From a checkpoint of a small image classifier: batches of 64.
Rows from block 2 of a small image classifier, named by matrix and row number. Rows with one number belong to one channel. Each number is 500 + 40 x the weight over its row's rms, rounded and kept within 0 to 999. All counts start at 0. Numbers have three digits each. After the name is the row's rms in percent of the matrix's.
After each channel's rows are labels from the 100 images, of 14976, where the channel reaches its highest value: "responds to" is what is common among them. Only what is clearly more common there than usual is listed. The data: flat shapes of many kinds, plain or patterned, on busy backdrops. In brackets: how many of the 100.
# sq0: squeeze pointwise conv (model.blocks.2.sq.0.weight, 40x160x1x1), inputs 0-159
# e10: expand pointwise conv (model.blocks.2.e1.0.weight, 80x40x1x1, transposed), outputs 0-79
# e30: expand 3x3 conv (model.blocks.2.e3.0.weight, 80x40x3x3, transposed, each kernel summed), outputs 0-79

sq0.20 110:423505516514460502506514458584472508501442487481393476472487503488461493459490592459613489553488481516515448511481504521495510499502478513430488505503465497478529478511518495428531504450465472422486482491472489520551493530553500561510505511573530519532509458518545584534480411520524488513485516560476529555501497445510456502544566522558473534531470536635461575552479489524489482528512505536529494460471525547460543495534559460601520512530497565468499532460533482531516518499507358
e10.20 109:473539464535484509444538571506474455601488509434487470507489536535509434557523535448497477482534457413473484476532476453488520437521549486498508484434461543424484500518525493531450401504477469607490506495492536566487500519575516521505470477
e30.20 108:586540506465507471529555533543433516456512550468507455551446548578484517478498498433518553491496408503504436540464520454517510534486476431446500495497484474507440506487545472557414587497467491477505486488460509520417542488489531455545452533
responds to: red shape (46)

sq0.13 093:498542468507531482450497472477484452511540500462512527635465561542515521484504491451514532565487502498452455448536500496494475564526443464495579492494528472544489494549472482518583511529482427457503501534465476494474496473481510490511469466437450415524503549505444522440470504458488524514512528448518513537510521434598493498471456473457529523466470470501549458454406457442403511454589457483456482490475431473405545515482506602525527472472465531510548540459510476529466511473592518
e10.13 084:554489513583423514535467555416501460505495554493548520510498468475501483376487446488504465544434504579484526518530468543539537535446565515513553568492476512512452446509517462510447509435519462448418499529488484513466474462523519504468512523
e30.13 102:429486446542435505496499449501548456525510461473504464445538508529557489550489479494444499518484471460520544515518529579556536513395505517507479504580400478480487574478473471434458511547450407516501463488550541520459472481491485553466482489
responds to: red shape (75)

sq0.30 086:478493479530501464445446459493477470450508480479463483564493548570508538563522449494497539405480464507478463413455507455410474494518489543488506470471516419549503452447492527504525520509475477444517525496495550432542503414535565507476570474509518459509527456520432475487556426546517545465496496492470484532514438514556453477508527492489449422494585510497516454509407570481572449498529486484493415527512464461546482503461470487539525485444534469497487512505433543528510504504422383
e10.30 104:470565499436410482570489542505543433523539542540438466529491443516549543496520475484426478492540587517513430541536544540537513431499485512465513461477479508475462546533500560473482512581477490536456524497457426468496516482512425531486463469
e30.30 087:448480534429453521552570465424530564527525579510527518461499548472458510470531500475530536512531459608560465523489457534445554486555437503514543468517527541552469515568496501556473599487529498465531507477472503495499461522462508516548540521
responds to: orange shape (50); yellow shape (47)

sq0.35 104:497515506513451456422479542651536494563516497496508517535508476532515457478524516492451516533520438590501492561571483506483572482494474513519473557514487437528477494525466500437465564504473521399509513514541499508541473469520443504472512460488479501451517445521511501527481405468450593531541481475415482429445534519529524497435550478497481499516466507528493495525466497566502556549470529455474500463528506550485476452439565529533490542462535522552510474505450511455446628480490561
e10.35 110:436581474540548531442451542531518556490514518488509551544549479528503477536444532408523531535489484514530519541484523509523473503425531507564522453509558443457547483556528498513507484360499509505495463488468443533499464458565456517514502555
e30.35 095:475528489502534478514509579477490491507489486523477528485561471511509505497614531435548586500521439524505495428559560494472446550490489491528493505472411520480483517526499468447550570524493490501476590571540499524492545446574467528475549562
responds to: black shape (50)

sq0.21 099:467491479520462555520427429494468441525494461506491525444481495438539482514497518502465493534471514503477511486526476460476492461458508408456445511575492473522509468501508518443515540457475595500487508486490528498458468486522453458476446518444504520481586495471544552465481397512533640525479517464503484512475562521494467484479479488489493501482472492498563459454529504503493509438477518384479479384525512442447458527542470472524424414558454425562412541484493435499513520473504478
e10.21 120:545513489511544454449466508429502526466456438492516465468509543432504450608540468506451564474545526495499535463433503493502526500487556465528503519504545490501481474530497437450458419524498595591569440502462467509528506492509490482556509557
e30.21 080:544498478467489493470522503599504442481481563501523513546459482553451439427589508475554430472529506571495498535428477551503556451463535487531582521515426489529448480500511500429490461499489433458513453504553498541474481540516500532466492544
responds to: teal shape (55); yellow shape (47); count: five (43)

sq0.32 102:521498470539529510517507536473539474506518486495538471590492511558497472539503489499457489480553477493560551567580479486572488538511535446514559477556467453563455558546483483481547481479510511515516501478500473451549464535522522508527549580511514446455437502481467531485462450471520486492535463524480486447478427490451519468411416511497464420484463495486486479511505556443492505580471436568474535566493531439510534449512484555623506547500535483459546508555465380525483466520448563
e10.32 104:567521416521403504459471471406475494496513464481533528486472487486474532479462465506520441502437463537514495465511531472558594536468532491522533542427558469437476489543541477482479532489496398495444531528432485445463502550481510465459512488
e30.32 100:474476488438507561469562503477463544492454406495435445422479521521529504524508467472504499492520477414515518573430486501508476516460551499555471484517431544556538542510459535533439459539490492450575541563500485468543547545548459501554518500
responds to: red shape (87); count: five (46)

sq0.17 107:465520504508461523543466450514467497466465486514397435515562534546511511514526529521579511523486527529502429521508542454452552525498490540468499533464517494477547489507521504482499543474515433450420513500508512489476510533520472541476508514595546529460499590510491489520488432472485454422467463582521466568534503561486476517550567613509485515485502494493448574514470556511446564484551574571482493449463504527463533438506557518502450606529516562545482500485504492455463447545581520
e10.17 100:514465483406514486545564532519481520552500526507460481481467444484580489490471430497485480513567534440477538433537513495485520468571414472467526488517496451534472517426508480436509545551501554464421592497528487516509435492522489501436505450
e30.17 066:533539552532556490537501465471475487512519512476412517495540574470432452441459495501443524584483490413521413471474462533503518496508516534535538505498526458529442509501431438449472559528508550437458469474475496541511558551509484466547475562
responds to: red shape (58)

sq0.18 105:497461476502467483521509444465415458497426476489435514433509532515525480477511494453503481553506489489498496470466478538468484492490559517531487504459517478425499452487550470502538489606504443474481453471526489551546504478519581527554490577524542468457473458476528546455411504502480518521560469528588545486543443543509524530486521534558530530585646486519626478585514520540493573444506525504520502526498535494520519548463532469509541474481480475503492476511502493454530438462557424
e10.18 092:449473518503494511577520525500483453486451536487424399503534450582573513531538506508521445554540469492534484533478472442498527508476515523486502485560476542523506448544597490507491456455466445435480517520467537495490463502567453534594548516
e30.18 114:545526580407508478421519486475553555447464478498494498483437461511446545417523462500517477551494478567513515512463452505439518571475471507504470496532540505484533522551528507463468550483499482483549571473562515486590419532550518500548526515
responds to: pink shape (45)

sq0.6 102:516499490454459493486462510518485537470490466458467424544548494503586453523532525495543507467525488544494503509555528474492466538513517531462465498490477483516533500479484512435434493469466460461452529479474513459448493509484386499440466557549466536539507525505432480532530526498508629479595502491404517573498536427488496516599456434571546524536443523508503543519444470513525465486527483532451507525472467499548495482510616501534561456555419506449524461481503527509434423518509522
e10.6 083:447507491495564506520432523556489534559522455445472524500542558556555477473605526458453449533443495431526496448490456579531467480504520488525472464580489478503482426473509483462502554477527515453551489474497425558497504451484531463508462451
e30.6 103:507506476468468478507509450502514476445474400532497492571494413539384541485493556504498538492471523491464550458626523439494466535477517519486493481519563452446519528512535489487563467522534450478495460471502479506550523533461502478444502422
responds to: orange shape (55); red shape (44)

sq0.2 095:527430472538504440507501519543455434543543460471531541540521506535462492473469449519445473448493462504490512446422484561570590503494539440508520541527461489571510520539473473534493518580484479473530484507561525517551468488509548506491536471476526473526526503523545458577497601545532526504550481464498554473525478477518478542566556450466528466476492454544485526561560473599495443454454520500491517587528490495531508549407596554511509442462547453499516481460510571462536522494486567
e10.2 113:422489455515491568436594509495491506479475487535583499477505468494531390465458537523412480526553549441532538466476457502465523523506495466503436495485482479452528480503502506559508500471505502610500474473569529481476534536450550545475450498
e30.2 087:501522462448524476530522509492492515517472481438535514587468466531477529410505553420559491510552576532512465398528490472468515557546503468490542545547464499511433536566484538467478528433485501569485471538496536495530574501458488507494424466
responds to: red shape (91); count: five (45)

sq0.29 100:534525549490513511481487530509548509580534536522447417509488494501566498458500527525567528478471474508569427510513550518516506493458479479551482508545494505530483495513424466504451579474467504425502537461543519495460545422483437464479455448484501553521439524448487504537474426498503511531501545527540497524509458491494482509524518521489498437543466528506495518480422481566386523532505485529466502479494455560600521524526574476430507598521429528500532514488391486470480567531479612
e10.29 094:483532452541479483448539558466553537493484475429512633470490498487512465510501463458494472487467490420506524466480524439523459476509572488509515446604549495512534533547528501526510499561490451468483497494481469533578522533398510472492493569
e30.29 105:552495480512464450518505511554528484528447426561475502556480424563505440470534485438513573464546516583516495471573504508414454538499512465431558496513575464513453536449469422498480479436508494499495483488524489505533537448495544475479545487
responds to: semicircle (32)

sq0.38 104:513504473488463535476516562524582506554539469483538523554535471447490468547454497478508483538508489541517561562620474543560539519531548514514488496474527500541543525534530504539488567496520570473494495507587514463534507530501587557557508506449511548511464520517503537420554584505492431496447475528469495548539504534556515532573439476505475488476465530442538536495525501437613582468455547513529480514512467513473490487465473534471454500518603469453505501466473524537493535501436405
e10.38 108:485481492405580497458451463604508526450441544454496514490516517518468503481518564515453529441568545437523518503536462504466525464561552540459510478493464511552452505509511473423433530485463508554462528514507532499500540567506431517457499561
e30.38 106:554518446536492499534485449495494458488524556477486470493536454535514478529507460513464611485430414595508480476490537552562470498589545514506515458481467546495538553479542519502453499521473532455565533477500514432476434537451483485524566453
responds to: yellow shape (48)

sq0.34 090:507486487466525493529523420506560520514528474499501470511459518492464493496451440515508493498510502444571546469455471486411476510542519557527451509536520540513500466491464505500585481446482444587518482495460499515470491444594530517488494546386518555415424480465515479510501479466477491465487591477480412459505447527464529456508466456438487524441508477496530481515407463514547478490589510548471525488565464431492499539531509543439496411519424414533485455540531512508547474460498534
e10.34 112:495413526557454451546445485481495432527450542519485464514540502463491508498444519497489476531566581450556451448554517518499516440569440481502461506581486497459530534475513457478532533462479494487543520486483518460493501464530387511586520462
e30.34 077:412469537524538512521540551499492477424536444504479424475503541479509536455576555510530465531543521590576508504521505500492507457501458528567551472521402426567461499538538502542513517450478547545468539477497448494485427473480508511494486505
responds to: yellow shape (86); its colour: yellow (37)

sq0.28 095:508560534491504510484491586545475522473491508467503474503563528471594528458512485493494467459475501515466538505543492467458491516536558487559511514528483552419454484532483505465446516507477531516500511494483547555441530550474415504411534498598508501465553492517538509516523421449514560496482538518446463549486590547465465471526518604517478540501492512502420468539510461519459578470516496577483533534502469551493469493546499475484373458417432506516529498563459533499499397501510503
e10.28 089:516423500499574492539482482540520519397554527536509536505490512536557453499448476479446524537479458506442540519520582567439453504436436560459508462478468463476494463433532500462458472498530497512500542536451569503508476479439452481575516485
e30.28 096:527553573558609425489512523495513508554523427443434509543508460518511483426444503406503467552485544490458523523520468496519526474501514503507453483468526448471519537499476488478482546513547476438401529510404536516516518522477487499453466518
responds to: teal shape (58); green shape (48); count: five (46)

sq0.19 115:504486540501489479490558563447558469547538547460484496507528494556543482456498514507494477523517505472534492582549515498533499521474453517517519508469550459524519536503528530567514484556524599501548506588517506533480525459500516515550492460457501439540447536472487538417473539473473440599468498470522478492561483473526540498488428510469468456453528526478498492599466473366551482530557507505547503615525476546602492444526465500486422517456575505490523509514485546537552553514496542
e10.19 120:561471486527459522441478469490531568470444475506579513508496459508484538529524481558504492432478517497529503518546510446478454511485524573489510446506529504489534570573579481563494474464464481431444597600455572503534513527513527477522479479
e30.19 102:490490554522495481467506503423468468506539515587457466445428486423485526513462531513561438498446530481495543478429483515548434435496442601485503532480518455494487516455547429467498423521511492453497532443541532467530528543541526465472493527
responds to: teal shape (49); its colour: teal (25)

sq0.36 110:501513488517556562530483493521469505470490530512556487442490517553499468489488496510437502512483570473514530474478480506579495493483448471499559506529506539563477533586519538532514506476554584594529547468500502473591551501513530518547516490440482479532508499507493497511461454441601431455524494436518453512504408490554500505499412541552490520556460483519508476492479480440482590502444575531547405473494531525427580532473371522456501529467552515451499539508531529508489522483509488
e10.36 102:468503487446525463533523527538560447506494514512529496521500436548510457455479564490426433503556591549553451469548476516461493421517436506510536465478474541540513486458490582463502569495509513485526519479495566470499468533438425437493564478
e30.36 111:500538408529477441448482615454501526469533511468564542481463512530496533471481527516516525491455466601476512530495511509453554490494468525492505485389462496463505540514503484552506446485591511499460491585474449445510475499486564478546513528
responds to: orange shape (48); count: five (42)

sq0.15 091:498454521498498535466490494456447511560539495481522504488510519548456482518480486473514439456441552441487528520478499491528430473477462494548485532392502481425483415530463454525521485510446516492488503454427461500498485401515542442509489475484513327542486482456499534434512570508468473499530481438511478503474469510428459513476539533511534502514437502503545503477449521491565498490502478499544496471586497416480497520465531500503588520395509498448489512520491402489454439536460547
e10.15 102:514499425491411507502479554464538496474443475444459486529490449425549457523571473501506499431503508533528493419421429457403515533516560490476533440474435439538505503491471532483475439472480466555493536548485494494494489506518476549462509539
e30.15 071:592558448532513543500484497463549452446523420502525439527432417583457526523495576481559493485496573502532501488493401478465430481514543517499467503472459442553536528542502469482480504481446533499509491504471524483499463465513472443494440509
responds to: teal shape (86); its colour: teal (28)

sq0.3 101:463496518526460548501537497471479525491557500515562641506430526528462560522463508534489515440491510436460480498450494535509523466503501440428458521477556510486543535506510483507469479497420497558572538531523502505474487425524526502455455466542499489503527520606460472491491528495530476573529492496513636519542471505507449510542578513541502464497475544466465477463544499586543471516466510547494523549455479452507549513499431504526579488574467570517545523459577571540530544498537501
e10.3 098:471424512457478512540535509501482564477496484482566580533491457568466496430490473500461468487402464487460538477421524482489488481515518480534549456528512401447521428477449517548470453477461479544547498452462515566472468555511446531505538487
e30.3 104:560450547491501506493451570474518485469434407493478519453426482505465445496435501477549536468531562502368493477509508517493470472562451508482487537442531457465519562453499526443493491522548496487486468486445562536440474532475499523547480460
responds to: red shape (95); its colour: red (39)